Weights of a small masked image model: 22.4 epochs.
Rows from block 3 of the encoder, named by matrix and row number. Rows with one number belong to one neuron. Each number is 50 + 10 x the weight over its row's rms, rounded and kept within 0 to 99. All counts start at 0. After the name is the row's rms in percent of the matrix's.
# fc1: MLP up (encoder.blocks.3.mlp.fc1.weight, 1152x192), inputs 0-191
# fc2: MLP down (encoder.blocks.3.mlp.fc2.weight, 192x1152, transposed), outputs 0-191
fc1.804 047:51 34 57 50 45 60 35 73 51 51 31 50 53 53 62 63 53 45 63 45 42 36 53 45 48 67 44 42 55 52 46 67 41 47 73 51 59 35 57 59 59 71 56 50 67 66 42 50 57 50 56 46 41 44 60 62 42 44 47 49 46 48 55 45 70 32 43 54 39 46 34 56 36 61 35 55 35 38 55 68 45 64 66 55 53 41 37 62 45 62 54 45 50 47 45 52 30 56 63 49 61 63 38 47 58 43 43 46 55 30 50 49 50 40 42 56 45 59 41 43 51 36 54 72 35 47 40 43 50 64 53 46 39 61 49 60 42 48 56 51 69 68 33 44 40 37 42 52 53 67 48 42 47 66 30 52 50 47 44 31 50 46 57 47 42 50 51 52 42 40 61 38 37 46 60 46 36 55 52 47 46 42 38 45 59 47 37 38 38 63 73 29
fc2.804 042:61 66 53 42 54 53 52 45 49 56 50 52 45 47 33 67 56 48 39 59 53 43 54 40 47 35 43 46 53 50 53 61 31 46 46 46 46 64 48 48 52 31 28 49 47 39 52 50 51 53 46 51 52 49 57 27 54 48 50 50 45 54 58 62 26 52 56 46 57 53 44 36 51 56 46 55 40 55 34 30 35 99 51 48 52 44 24 44 48 54 62 55 39 63 51 49 46 38 47 47 39 55 54 39 46 43 57 64 39 59 68 43 50 62 47 71 41 68 48 41 51 60 49 36 50 58 61 39 65 39 40 51 44 45 45 59 46 58 46 62 45 57 40 51 54 53 43 61 48 54 55 57 51 36 57 44 55 44 47 51 55 55 40 69 51 60 54 60 34 61 49 58 66 47 31 61 51 37 41 54 35 57 62 53 53 47 67 53 55 44 45 44
fc1.805 064:29 40 43 58 50 67 50 70 50 50 44 39 50 52 43 46 38 46 58 49 64 46 42 48 42 63 49 45 67 55 46 57 56 46 54 57 61 38 62 63 35 53 43 43 53 63 33 78 47 48 61 49 47 48 58 66 20 35 46 51 57 46 52 47 55 44 41 43 44 39 48 59 29 58 32 51 58 48 46 56 49 66 58 48 56 40 65 57 44 43 34 49 63 33 37 50 40 58 57 48 47 53 58 52 58 55 40 57 47 44 64 54 61 30 48 45 45 50 62 39 47 47 30 51 44 51 35 43 68 54 63 54 40 73 38 50 41 48 59 30 65 71 54 43 43 51 43 46 41 41 55 50 45 62 37 59 44 51 33 47 55 76 54 34 43 56 61 51 36 59 45 47 35 32 63 39 39 45 47 43 51 58 47 43 48 40 39 50 57 64 69 52
fc2.805 058:49 72 44 48 54 50 51 45 42 57 41 38 44 43 51 53 61 58 73 51 34 45 53 33 53 36 48 39 48 52 38 49 50 50 34 61 42 51 40 56 58 55 53 39 38 38 64 53 39 46 47 59 49 46 61 38 48 66 44 42 45 48 57 66 43 51 62 41 46 51 53 41 47 45 53 61 52 45 54 68 67 76 52 50 54 44 52 59 51 54 54 48 40 62 33 31 49 31 52 39 48 58 48 48 45 40 51 48 50 52 60 37 59 67 32 58 65 55 52 53 43 46 51 20 52 69 48 46 45 50 49 73 51 32 59 55 58 58 61 49 52 57 54 54 48 58 50 53 51 55 51 61 43 41 73 23 59 35 42 53 31 26 48 58 68 47 44 56 70 49 67 55 71 52 29 40 55 36 51 53 43 44 48 61 47 48 69 68 49 46 45 50
fc1.806 090:54 54 47 45 51 47 50 42 66 47 45 49 50 61 52 50 33 57 39 56 48 56 34 54 48 45 27 52 63 43 57 67 51 56 52 60 41 50 50 46 50 51 33 37 63 38 37 61 41 47 66 39 59 42 44 62 48 49 65 37 54 49 45 32 40 41 47 32 42 60 55 48 26 34 59 74 52 57 50 54 45 49 53 40 39 46 62 47 50 50 40 57 88 55 49 43 31 54 60 58 48 25 37 50 47 49 47 40 48 59 50 30 47 47 38 26 63 35 43 62 44 44 45 41 61 57 46 47 47 50 42 57 52 47 37 60 54 52 51 58 61 59 47 57 55 59 50 49 49 41 51 49 39 68 50 42 53 49 31 46 50 52 55 37 65 64 64 57 57 43 64 66 55 48 46 67 31 67 42 55 65 40 37 44 47 39 74 62 40 46 45 46
fc2.806 101:52 33 56 51 37 52 54 58 36 48 58 51 48 38 45 55 38 57 62 54 39 62 69 66 51 66 50 56 37 45 63 54 53 48 40 23 37 50 61 31 59 54 63 50 41 64 43 42 41 55 57 48 51 47 69 41 55 51 32 83 40 58 55 47 35 40 54 45 53 34 44 56 55 66 45 45 51 39 53 51 48 41 49 29 65 62 51 50 58 64 58 37 36 42 65 74 49 53 48 54 56 52 57 56 54 35 62 63 57 43 42 52 46 51 53 65 44 50 45 36 47 36 53 75 37 46 58 54 59 48 50 30 50 61 57 61 56 35 53 51 53 45 54 31 49 42 42 57 56 42 60 49 48 69 49 60 51 62 50 38 40 53 61 62 25 50 54 59 52 38 55 40 41 46 49 45 59 45 51 40 54 63 65 36 36 49 40 31 59 51 52 53
fc1.807 113:45 34 48 53 47 58 37 66 39 36 50 48 38 42 43 57 57 48 55 50 48 47 53 54 41 45 33 48 74 43 34 51 58 59 64 48 55 49 46 47 56 51 31 49 63 58 49 59 44 41 54 47 56 47 47 62 49 52 56 47 60 49 56 35 55 58 35 47 50 42 54 40 48 61 38 56 55 55 54 61 60 52 75 51 59 67 73 59 49 60 21 52 54 51 59 60 46 54 56 53 55 51 60 46 34 61 31 41 30 60 59 48 48 40 53 42 52 53 46 57 50 55 48 43 42 45 47 60 39 51 48 60 52 52 48 46 30 46 30 35 40 50 54 58 46 46 47 55 60 56 56 55 47 48 63 55 42 46 42 56 77 47 39 44 52 39 49 30 41 21 29 49 34 73 71 50 36 44 33 64 51 39 53 25 49 52 49 38 53 56 76 53
fc2.807 112:59 47 51 40 48 56 63 31 62 45 54 51 55 54 53 49 41 50 50 41 42 54 48 61 52 66 42 57 51 45 67 50 43 33 41 58 42 53 54 56 65 45 44 51 58 67 54 30 45 56 52 56 51 44 56 43 54 42 43 44 48 40 48 41 26 65 50 50 37 56 34 50 50 51 76 47 59 51 41 41 31 32 51 40 43 66 28 38 55 36 76 51 47 68 66 47 49 45 32 48 60 39 53 47 60 40 56 54 64 46 38 50 29 55 61 55 48 34 41 36 45 42 39 31 50 64 57 37 38 51 52 59 40 46 60 61 53 48 58 47 45 46 51 47 64 62 63 44 64 41 51 44 49 47 53 39 61 49 49 54 28 40 61 54 63 53 47 65 80 50 65 56 57 34 47 68 59 57 48 57 55 59 47 50 44 52 67 43 64 41 28 52
fc1.808 106:52 45 65 51 50 51 52 55 60 49 46 48 35 61 42 57 33 48 37 63 55 50 52 63 62 62 36 39 47 40 36 46 51 50 57 53 48 67 39 57 63 45 51 58 51 49 74 49 49 53 51 50 43 51 48 69 45 49 54 32 43 42 42 47 59 27 36 44 48 42 47 76 46 64 48 38 63 48 41 54 47 54 50 57 51 48 37 30 45 41 32 53 61 46 54 56 38 37 57 48 43 47 48 66 43 46 54 58 33 50 60 54 43 52 60 54 38 74 59 48 55 59 49 53 68 46 60 67 47 55 62 41 53 68 44 77 49 55 35 51 57 55 61 42 52 34 41 47 58 37 58 36 28 73 55 44 43 58 46 52 62 53 58 48 39 55 47 33 55 51 48 62 53 76 39 26 44 34 41 52 49 51 49 38 41 49 38 35 27 42 51 44
fc2.808 105:61 59 48 47 51 51 48 52 51 60 56 51 38 53 53 44 48 47 56 44 40 49 71 48 44 47 48 39 66 43 42 44 51 52 56 60 56 50 39 56 69 50 47 41 55 70 33 46 44 47 50 57 53 52 29 58 55 59 41 26 39 36 58 51 52 45 56 48 45 54 50 40 54 53 48 46 49 46 43 60 41 56 53 47 61 42 65 53 43 47 41 55 41 65 34 60 49 40 42 46 41 49 54 31 36 52 53 70 43 60 45 75 57 38 45 46 51 47 49 42 78 49 53 47 44 29 68 66 54 32 43 61 37 55 54 51 39 47 38 66 37 54 51 46 52 60 57 67 38 45 54 33 63 49 51 52 62 58 28 57 52 53 51 72 51 47 70 53 49 27 66 67 44 39 25 49 54 43 49 75 49 59 32 35 54 56 58 32 56 39 47 41
fc1.809 050:51 33 59 41 43 48 47 62 29 46 43 56 47 44 61 41 56 52 52 51 37 52 56 40 56 74 32 50 60 61 37 60 62 49 56 42 58 59 61 65 45 69 39 54 36 52 42 53 42 39 39 53 46 41 56 55 34 40 61 57 54 40 51 49 55 43 48 51 45 43 50 64 47 64 37 55 54 43 55 46 40 56 54 50 54 52 55 44 39 57 59 41 70 41 47 63 40 41 41 48 45 46 38 44 62 52 52 51 52 42 63 48 59 32 46 68 31 47 39 26 47 63 37 54 44 47 51 41 53 62 55 62 53 74 51 77 38 52 49 31 68 62 58 39 43 52 45 60 49 49 50 51 52 36 50 58 65 46 54 35 40 62 51 56 32 46 48 48 45 48 66 46 39 62 64 57 47 21 57 45 41 24 50 26 51 36 39 59 47 50 53 31
fc2.809 050:51 72 55 43 50 54 56 55 61 47 54 47 41 45 48 57 57 49 46 44 46 51 62 47 51 32 44 44 54 51 48 51 47 47 55 57 60 57 47 41 54 33 50 52 47 54 40 50 45 32 48 51 51 60 38 38 53 52 47 41 41 42 53 69 53 51 57 35 41 56 50 25 56 51 50 57 46 56 51 52 46 99 48 56 55 61 29 46 55 41 67 54 36 54 54 52 48 42 45 51 54 51 49 53 47 55 68 47 53 36 45 49 55 43 46 44 51 59 49 51 49 43 56 46 35 34 53 46 49 42 53 58 34 45 45 37 59 53 38 70 47 50 47 59 49 58 45 52 56 49 45 37 51 55 38 33 62 58 37 58 47 57 50 66 61 62 44 67 35 55 60 45 49 39 37 46 35 40 51 55 50 71 43 55 48 52 59 52 50 56 54 53
fc1.810 103:31 41 41 51 51 48 57 55 59 55 55 56 52 51 59 33 63 43 62 63 64 58 56 56 52 54 64 42 59 42 57 64 48 65 53 51 60 45 65 47 63 47 53 52 41 35 45 54 51 39 42 42 43 36 50 43 40 29 53 44 46 58 63 49 65 59 53 69 44 65 59 43 44 43 44 48 47 61 45 55 47 59 44 50 44 59 26 38 49 44 45 57 65 37 36 38 38 30 25 23 43 56 51 53 41 48 61 64 58 55 42 55 37 32 62 51 50 60 56 50 56 36 50 63 45 49 62 34 58 53 60 47 47 51 65 67 56 52 48 49 54 57 39 57 73 64 52 45 44 41 27 43 60 52 38 55 22 27 56 54 51 61 45 56 53 74 52 48 50 56 60 56 34 47 62 60 49 54 40 48 56 71 40 50 59 49 53 52 56 63 55 57
fc2.810 112:47 66 47 68 51 56 39 55 42 54 70 48 41 52 28 60 64 54 37 41 41 54 39 59 62 37 38 50 46 41 60 43 48 55 39 52 68 44 59 39 61 45 49 76 52 51 50 33 44 71 47 52 42 53 35 69 64 51 71 35 52 47 58 50 49 43 44 45 36 40 44 46 56 49 52 34 55 71 41 48 56 37 50 57 48 64 71 32 30 53 54 51 61 50 51 47 48 44 56 42 46 53 51 56 66 54 64 47 55 40 39 61 46 49 37 42 43 43 73 61 55 65 38 58 43 57 46 60 47 53 32 46 55 43 62 45 41 49 54 82 42 43 45 42 55 53 49 54 46 50 50 51 37 59 69 41 55 42 48 51 62 65 42 39 46 41 55 66 40 33 42 50 68 57 53 49 56 60 50 35 43 36 44 63 65 57 39 44 38 37 45 50
fc1.811 105:51 46 36 45 49 57 42 49 46 62 46 57 58 35 80 64 46 54 44 46 36 54 47 63 49 55 41 43 49 53 17 55 52 64 48 35 53 41 68 46 61 42 41 54 41 53 40 63 50 34 47 34 45 44 63 53 39 55 49 50 50 49 62 42 39 48 50 56 43 53 38 64 53 47 46 59 63 66 39 65 60 59 35 48 45 59 30 69 50 51 43 58 55 55 48 60 53 47 47 45 31 49 51 29 52 42 39 49 68 42 52 50 45 32 63 40 60 39 43 63 44 45 36 51 37 47 51 56 42 50 47 45 36 55 52 78 37 33 49 51 63 40 51 58 61 61 63 62 55 60 59 63 51 58 52 52 35 53 62 46 37 54 26 70 38 42 50 45 36 43 41 48 33 47 55 61 53 54 58 46 62 46 49 31 55 48 55 74 47 44 59 38
fc2.811 111:59 72 41 42 48 54 56 33 34 47 51 52 69 46 54 56 50 52 41 43 52 40 37 31 55 65 45 67 38 60 42 47 41 26 40 42 35 47 34 43 52 62 36 59 61 48 31 34 52 63 53 50 47 46 48 41 46 52 63 48 50 41 48 73 62 51 66 44 49 59 77 42 51 50 48 34 43 42 67 41 24 37 55 37 43 52 45 35 44 43 66 53 54 61 40 44 46 31 55 58 51 48 50 48 46 57 64 64 46 48 57 63 65 56 45 52 41 43 40 27 61 46 55 49 57 62 43 44 57 48 48 50 47 48 44 37 55 50 45 60 40 55 56 63 48 48 52 52 58 58 64 63 52 57 47 57 50 43 38 53 51 51 57 38 41 53 45 47 61 73 74 51 66 49 52 44 61 59 21 61 52 56 51 38 46 50 43 42 54 40 52 70
fc1.812 110:38 47 32 31 41 46 59 52 56 69 31 69 63 37 63 47 47 48 56 45 35 46 53 59 59 55 41 48 35 38 31 57 60 48 59 49 52 50 63 49 61 53 53 41 55 59 39 70 59 51 54 48 44 34 61 39 47 38 54 55 55 47 57 61 39 63 48 53 40 49 45 46 36 52 53 67 57 51 57 53 66 58 49 40 40 58 43 60 48 54 44 45 45 56 45 42 46 66 63 66 54 63 43 34 65 34 54 54 58 48 45 56 44 22 59 58 44 65 51 49 54 46 57 47 53 48 69 43 56 46 45 43 23 82 72 53 42 56 38 59 63 45 49 49 30 43 54 57 53 58 58 38 56 41 35 36 52 35 45 40 69 63 64 37 42 46 34 42 38 40 45 44 43 40 44 62 49 50 60 50 56 55 32 50 51 49 40 46 44 53 63 51
fc2.812 122:55 63 80 50 49 48 45 56 41 60 37 45 50 51 42 67 66 77 55 43 57 53 54 45 52 40 39 53 34 67 75 57 44 48 47 38 53 44 24 41 56 43 61 55 28 45 47 46 46 40 49 50 56 49 52 39 42 46 35 61 51 40 57 66 56 38 50 45 58 61 49 52 58 57 46 48 63 42 50 24 61 31 52 54 51 48 49 65 52 35 62 49 44 51 58 48 41 48 47 49 44 50 54 70 33 56 39 57 36 56 51 51 50 68 58 68 46 37 32 30 50 54 45 40 46 46 65 56 56 48 35 54 59 36 44 57 56 57 71 46 40 53 53 52 34 37 51 53 50 47 45 49 57 54 62 62 44 66 57 54 33 37 55 65 46 51 39 40 46 53 54 57 61 58 50 55 50 66 56 52 37 34 60 47 39 50 71 57 39 28 44 62
fc1.813 108:33 41 63 50 54 56 36 56 43 53 48 53 51 39 50 52 41 47 54 51 56 60 53 43 59 46 39 48 49 49 53 66 71 60 56 47 42 57 44 41 58 60 68 54 47 61 61 53 68 47 54 45 50 50 59 45 46 39 65 60 53 66 56 42 55 34 30 59 44 38 59 72 55 56 49 29 64 62 69 55 66 53 49 51 59 56 64 51 38 62 31 62 47 53 53 56 36 48 45 37 30 49 46 59 57 51 51 49 45 58 44 64 26 47 58 60 57 61 58 52 49 56 51 48 51 55 39 60 58 62 41 33 39 58 43 69 51 59 45 54 51 56 57 66 61 44 54 47 39 47 26 41 35 40 46 54 48 54 39 49 66 53 29 42 43 57 55 36 49 67 45 62 32 50 29 35 53 62 48 42 50 55 43 22 63 41 56 40 32 58 52 32
fc2.813 117:62 61 48 53 48 56 39 46 44 46 51 47 51 52 52 56 45 55 52 50 51 58 49 71 43 29 38 43 78 37 61 57 47 45 57 76 52 53 33 56 50 42 31 64 45 67 51 27 51 53 51 54 49 51 36 65 42 50 46 26 54 44 45 60 54 57 42 43 53 38 47 41 65 52 59 33 44 48 46 51 49 53 60 58 46 56 80 41 46 44 33 44 53 66 53 40 66 51 66 40 42 35 60 45 50 68 30 46 55 49 41 53 49 59 43 29 48 49 47 33 69 54 45 22 57 51 55 62 41 47 38 69 52 39 43 65 53 30 42 47 42 43 31 49 39 47 53 61 59 57 54 53 45 52 55 46 70 63 54 48 59 57 40 39 58 61 59 56 43 38 37 60 60 43 50 55 66 38 41 63 58 49 61 48 52 45 54 48 48 44 54 54
fc1.814 119:53 37 40 58 45 54 48 65 41 44 55 52 51 45 42 55 49 30 65 50 48 58 45 41 44 56 28 48 69 37 48 44 49 47 50 42 68 37 70 51 61 45 39 53 58 71 54 69 35 43 55 48 47 36 60 46 55 54 47 49 56 33 41 43 40 47 39 45 60 35 67 40 35 65 41 61 57 60 54 55 48 51 56 53 56 53 55 55 47 62 29 56 45 52 54 69 46 61 49 34 56 54 45 30 45 54 46 37 50 68 59 68 50 48 25 53 51 45 53 50 34 43 57 41 58 68 23 57 40 69 50 58 60 58 46 61 36 57 32 27 50 48 63 50 41 48 54 58 58 46 55 57 44 53 47 33 45 47 50 58 73 56 45 49 53 37 58 32 60 46 65 57 47 49 67 50 44 39 39 61 39 57 53 43 33 54 55 38 51 60 58 37
fc2.814 124:52 53 47 49 47 54 60 44 48 34 45 56 41 53 60 46 44 60 49 35 36 57 43 63 49 58 39 45 66 41 70 54 56 52 49 69 41 41 51 57 53 60 22 47 37 64 53 46 43 55 46 46 47 44 59 47 53 46 60 43 45 37 51 43 51 78 57 45 45 51 36 66 49 55 70 27 61 39 38 47 65 41 59 53 57 75 57 53 67 48 52 48 56 52 52 50 50 47 49 46 49 53 49 60 49 55 44 73 38 45 48 52 52 54 74 33 61 45 33 52 50 56 30 41 54 41 62 47 54 56 45 46 37 35 58 37 45 47 54 60 39 44 49 49 43 46 48 52 60 42 54 24 50 49 62 54 36 66 47 52 35 54 48 58 72 50 59 49 46 35 55 68 33 60 37 64 63 39 31 68 49 33 50 48 56 50 53 52 72 56 32 40
fc1.815 103:61 47 67 56 56 57 43 57 38 38 60 40 66 49 47 58 57 39 34 62 42 57 35 53 46 61 36 39 57 46 57 48 57 63 47 56 41 55 68 62 62 60 48 46 39 45 43 54 50 51 49 46 42 50 49 64 44 49 54 38 48 54 34 35 55 52 42 49 48 29 58 54 50 57 44 30 64 47 51 63 47 64 65 43 56 60 50 59 36 61 48 57 61 37 50 50 54 55 52 44 44 37 57 54 59 61 42 60 52 57 53 58 61 33 32 46 40 40 51 52 51 47 52 44 34 53 31 56 42 60 43 53 35 43 44 64 25 46 62 24 41 49 59 67 42 62 62 51 50 48 57 43 30 41 51 56 52 42 64 61 42 61 37 49 38 41 49 33 53 54 47 58 31 59 72 40 48 51 64 54 37 27 59 33 34 54 61 69 48 61 61 31
fc2.815 106:41 68 29 42 48 52 39 55 41 52 50 48 55 53 59 58 43 67 39 47 46 42 45 43 47 47 53 39 37 63 30 49 35 35 40 50 47 52 39 45 47 66 43 64 63 61 48 33 63 68 54 53 54 45 67 44 32 50 45 44 53 47 50 56 63 40 39 45 63 59 52 29 51 31 44 34 35 50 63 58 32 52 53 54 36 55 51 35 49 32 65 49 42 54 40 29 48 44 56 51 60 45 51 44 44 46 42 66 55 48 42 55 82 51 56 34 41 52 47 57 63 34 49 67 51 55 44 44 65 62 47 67 41 36 53 46 70 51 45 54 59 61 54 53 34 54 47 53 52 60 57 60 61 41 51 29 41 66 39 50 34 51 52 49 57 37 57 46 49 68 60 59 69 45 48 57 56 46 33 54 45 73 56 40 55 57 50 46 52 56 40 53
fc1.816 065:28 52 46 53 48 52 43 62 52 50 46 41 75 54 54 28 45 41 59 39 56 45 58 51 69 64 25 60 62 56 41 58 54 52 69 57 51 45 48 70 60 61 57 38 57 65 46 68 38 39 46 57 54 38 52 65 30 25 52 35 50 47 56 57 55 43 52 49 51 51 40 56 52 60 39 49 38 54 49 52 57 59 63 58 52 39 23 60 45 54 56 47 74 39 33 43 38 52 61 50 50 62 45 60 43 48 44 63 43 43 49 41 42 41 44 58 52 48 47 47 57 58 40 51 48 53 45 51 49 69 56 59 47 49 64 53 34 31 45 33 53 62 40 47 47 35 50 47 45 57 45 50 36 55 56 41 48 30 47 38 52 56 55 42 48 49 77 37 40 64 67 59 37 65 49 53 41 48 68 50 61 42 43 37 39 32 53 59 50 54 62 57
fc2.816 054:63 70 48 31 55 44 48 52 52 47 67 59 52 50 27 44 56 56 57 48 52 46 70 55 55 49 60 46 41 57 56 44 45 34 43 55 53 50 46 62 43 28 53 47 55 28 58 49 43 52 45 58 51 75 30 37 65 46 42 47 53 54 51 72 57 32 53 32 50 41 52 28 49 46 41 59 30 46 42 45 33 54 54 48 47 48 49 55 48 41 69 48 35 46 43 51 49 42 57 49 52 62 44 48 60 42 59 61 47 31 60 57 58 55 35 46 53 56 40 42 67 51 55 44 39 47 45 53 54 49 51 41 42 50 35 35 58 55 48 67 53 56 30 59 56 67 50 45 42 49 37 57 61 55 33 41 50 46 51 45 46 29 54 53 48 49 43 74 34 53 53 40 52 25 55 56 58 62 53 69 40 72 54 70 64 50 66 55 43 37 51 64
fc1.817 121:45 55 63 53 56 50 52 47 43 38 45 37 48 49 42 32 41 23 60 56 55 29 55 58 62 47 54 39 43 44 55 60 45 58 39 51 39 64 72 55 47 44 46 41 50 57 33 46 37 40 48 60 59 54 50 49 50 54 51 47 65 37 43 53 35 66 54 49 41 63 36 49 45 50 49 46 25 43 37 61 45 54 59 39 22 60 35 48 66 42 46 54 63 43 46 37 44 65 62 60 60 61 52 47 61 57 37 51 42 42 54 33 40 53 64 47 50 59 70 57 67 46 63 65 51 61 58 39 65 49 69 53 47 45 63 44 48 45 36 53 52 46 50 70 42 44 48 48 70 69 67 47 54 32 45 50 42 38 49 32 61 54 57 45 52 58 47 55 51 54 37 44 36 54 39 54 55 29 53 32 36 63 56 45 40 56 47 50 42 66 40 43
fc2.817 122:45 58 45 43 54 46 40 52 48 35 55 58 54 48 46 70 41 79 30 43 43 50 37 49 70 75 56 40 61 48 48 48 46 51 35 60 36 40 58 37 59 53 36 63 52 61 51 22 65 52 50 46 43 44 45 49 41 49 70 51 58 55 55 57 53 35 46 37 47 54 55 41 46 48 44 23 84 55 52 49 37 50 45 43 41 70 39 50 49 63 51 51 44 51 51 57 50 32 47 57 47 43 49 54 38 24 67 49 54 52 60 59 53 57 49 38 47 60 53 64 39 41 49 39 50 48 39 82 61 57 51 51 56 39 39 50 43 42 33 68 56 50 49 59 52 54 61 50 60 48 50 45 50 55 51 51 54 43 36 55 51 56 54 51 56 57 60 58 62 32 72 44 60 47 65 49 59 54 35 47 41 55 54 56 41 58 37 50 66 43 47 49
fc1.818 107:37 59 45 50 65 40 57 53 46 37 44 62 47 48 53 61 54 60 40 51 53 50 56 63 49 54 37 45 51 44 48 35 56 68 35 38 47 47 56 45 59 55 55 28 61 56 43 45 55 54 52 37 56 56 49 69 40 54 49 36 47 54 53 44 58 54 59 35 34 49 54 44 42 47 50 60 52 56 67 46 78 54 59 45 43 37 27 53 61 57 52 62 46 34 55 56 55 41 51 59 49 70 30 55 54 62 42 44 45 33 47 60 57 28 51 37 52 35 43 56 27 47 61 58 27 55 66 59 46 54 58 45 42 52 36 53 44 65 49 39 77 53 42 62 45 48 54 49 33 46 47 65 49 52 38 43 51 36 41 51 49 62 57 33 45 42 61 49 54 53 58 47 29 60 70 35 54 54 60 56 37 56 65 39 42 60 53 35 59 34 64 62
fc2.818 111:55 45 58 47 54 50 62 58 47 46 59 67 41 55 38 52 61 29 64 59 50 50 52 48 38 53 45 58 49 41 63 52 43 42 80 43 47 45 54 74 39 49 49 50 62 51 58 59 29 51 47 47 56 44 34 55 69 62 53 62 51 37 37 55 41 46 36 57 66 48 50 47 47 47 44 49 48 41 35 41 61 21 55 45 45 46 80 57 45 47 43 55 51 59 51 54 52 59 51 57 42 29 49 26 56 40 59 45 40 57 63 55 49 57 57 64 48 56 43 28 67 48 45 52 55 47 62 47 59 38 52 50 59 54 43 49 49 56 50 59 35 58 49 30 39 39 52 54 53 47 50 43 47 40 36 60 56 73 62 43 60 42 45 57 34 43 46 54 54 30 56 52 56 55 41 53 63 25 39 68 41 36 53 60 70 52 37 44 50 63 67 51
fc1.819 068:44 47 50 46 49 58 56 59 49 42 39 54 53 40 49 39 42 40 38 39 43 51 67 50 63 78 32 26 34 48 53 67 32 61 70 50 49 56 54 50 47 65 50 50 53 45 43 66 56 50 54 50 57 35 51 53 31 43 59 45 48 52 56 52 45 54 48 66 30 51 53 55 40 55 50 65 49 49 53 56 47 64 59 44 42 46 53 41 42 53 53 48 53 42 31 67 29 53 48 35 48 58 48 54 49 46 47 60 68 31 70 48 48 49 43 54 44 52 69 42 46 50 49 87 52 46 45 47 39 58 58 46 34 72 50 50 34 42 53 43 64 59 48 52 43 60 44 63 57 49 54 50 48 53 39 51 53 47 51 46 53 53 60 49 42 45 59 42 50 58 67 62 38 72 55 40 39 24 61 43 53 36 43 34 42 47 41 49 34 68 71 54
fc2.819 064:64 70 47 48 52 45 44 59 69 54 67 49 50 46 50 63 60 40 50 45 52 49 47 66 46 26 58 44 58 37 45 47 40 44 38 41 53 56 46 58 44 49 37 48 68 53 64 55 56 41 49 51 57 48 42 54 54 64 51 53 52 62 49 72 54 42 56 52 50 68 44 43 56 52 52 54 51 44 49 40 30 88 48 50 74 60 38 45 47 58 55 48 26 46 53 67 52 48 44 39 45 35 50 53 42 57 71 41 57 62 37 47 44 53 45 28 38 51 66 51 58 37 56 44 46 37 50 28 30 62 52 45 54 44 38 44 79 47 68 54 55 41 59 51 71 52 48 53 44 52 48 41 60 58 47 41 67 43 28 55 48 39 41 56 51 59 46 64 41 63 56 34 52 48 47 60 48 42 51 46 44 59 48 48 41 53 36 53 57 35 61 44
fc1.820 096:55 51 45 54 51 45 54 37 45 38 37 46 67 41 40 42 49 29 39 47 70 50 70 63 64 69 40 54 46 32 58 59 55 73 66 70 41 49 61 51 60 58 58 50 49 52 65 50 46 45 62 54 43 47 52 51 47 46 51 53 34 56 49 52 44 56 50 62 45 31 47 60 49 56 42 44 62 39 33 41 46 55 37 41 62 48 30 33 60 49 46 49 63 47 50 36 55 57 46 46 46 49 53 44 41 42 41 45 58 35 55 44 43 58 64 55 46 58 52 59 55 52 35 71 56 45 56 48 66 55 54 63 43 55 48 52 34 38 53 47 65 49 50 60 48 60 51 54 63 47 51 56 29 52 47 58 43 35 41 57 47 76 54 42 20 48 36 57 61 54 48 33 14 52 41 40 63 54 59 46 50 57 65 30 46 47 48 39 39 46 49 43
fc2.820 098:50 64 28 55 51 52 43 63 55 52 50 59 38 49 42 50 34 55 32 38 54 47 37 32 60 47 58 54 45 47 59 44 39 57 42 27 36 37 50 51 52 60 50 61 32 69 50 38 50 50 54 50 47 62 43 49 39 56 61 46 45 43 59 55 72 47 64 55 65 68 54 29 48 42 39 31 60 62 45 47 40 40 46 43 57 40 48 35 36 63 59 56 31 57 43 70 47 41 47 47 41 46 46 67 40 57 59 62 36 38 30 69 66 59 46 39 46 77 37 47 34 47 64 54 49 49 50 38 46 43 50 52 39 62 48 37 37 53 57 53 52 46 72 48 49 50 46 53 51 49 49 56 70 40 51 41 30 39 45 54 30 60 55 64 52 45 59 51 41 56 65 50 46 61 54 52 59 45 33 55 57 54 60 57 63 57 48 62 49 51 41 40
fc1.821 092:62 58 63 62 61 59 38 55 42 35 47 41 59 28 62 55 40 58 52 61 48 46 62 45 54 57 36 51 44 38 44 64 46 52 41 44 40 56 35 50 59 56 42 37 55 57 45 57 26 34 59 73 74 45 62 53 41 44 58 44 56 48 33 49 39 55 50 48 50 31 43 58 64 56 42 71 37 40 67 33 41 56 71 49 56 47 37 59 55 38 72 46 59 36 33 49 50 59 52 49 41 53 48 52 57 52 51 53 63 43 55 35 52 48 41 47 41 38 40 52 51 43 50 49 60 54 40 39 55 48 61 50 36 60 53 53 48 32 70 37 67 44 40 62 43 67 69 53 59 44 54 60 46 36 34 44 52 56 50 24 39 61 38 49 43 60 66 47 54 42 50 53 39 45 57 38 56 53 63 59 46 48 52 31 32 43 41 55 45 54 53 50
fc2.821 095:65 52 60 65 65 51 64 34 44 52 52 38 55 37 46 54 41 54 41 62 40 44 40 57 45 39 66 49 47 39 43 62 42 41 52 46 41 64 63 45 69 34 35 61 31 59 59 40 49 58 49 44 58 59 59 42 45 78 40 55 52 54 43 43 41 36 59 51 57 64 40 52 51 45 45 50 60 55 35 48 44 19 51 52 51 52 41 33 68 54 50 57 46 49 63 55 44 41 51 49 64 34 46 57 62 40 49 56 62 45 34 51 46 59 38 58 41 62 60 42 50 51 65 66 49 55 47 51 44 26 44 62 44 69 35 42 57 38 51 73 36 64 71 55 61 48 44 48 51 60 61 53 42 41 55 49 36 35 52 35 72 39 53 60 38 42 48 52 47 62 48 27 39 55 43 55 64 40 59 48 51 55 45 56 58 61 52 39 52 48 54 49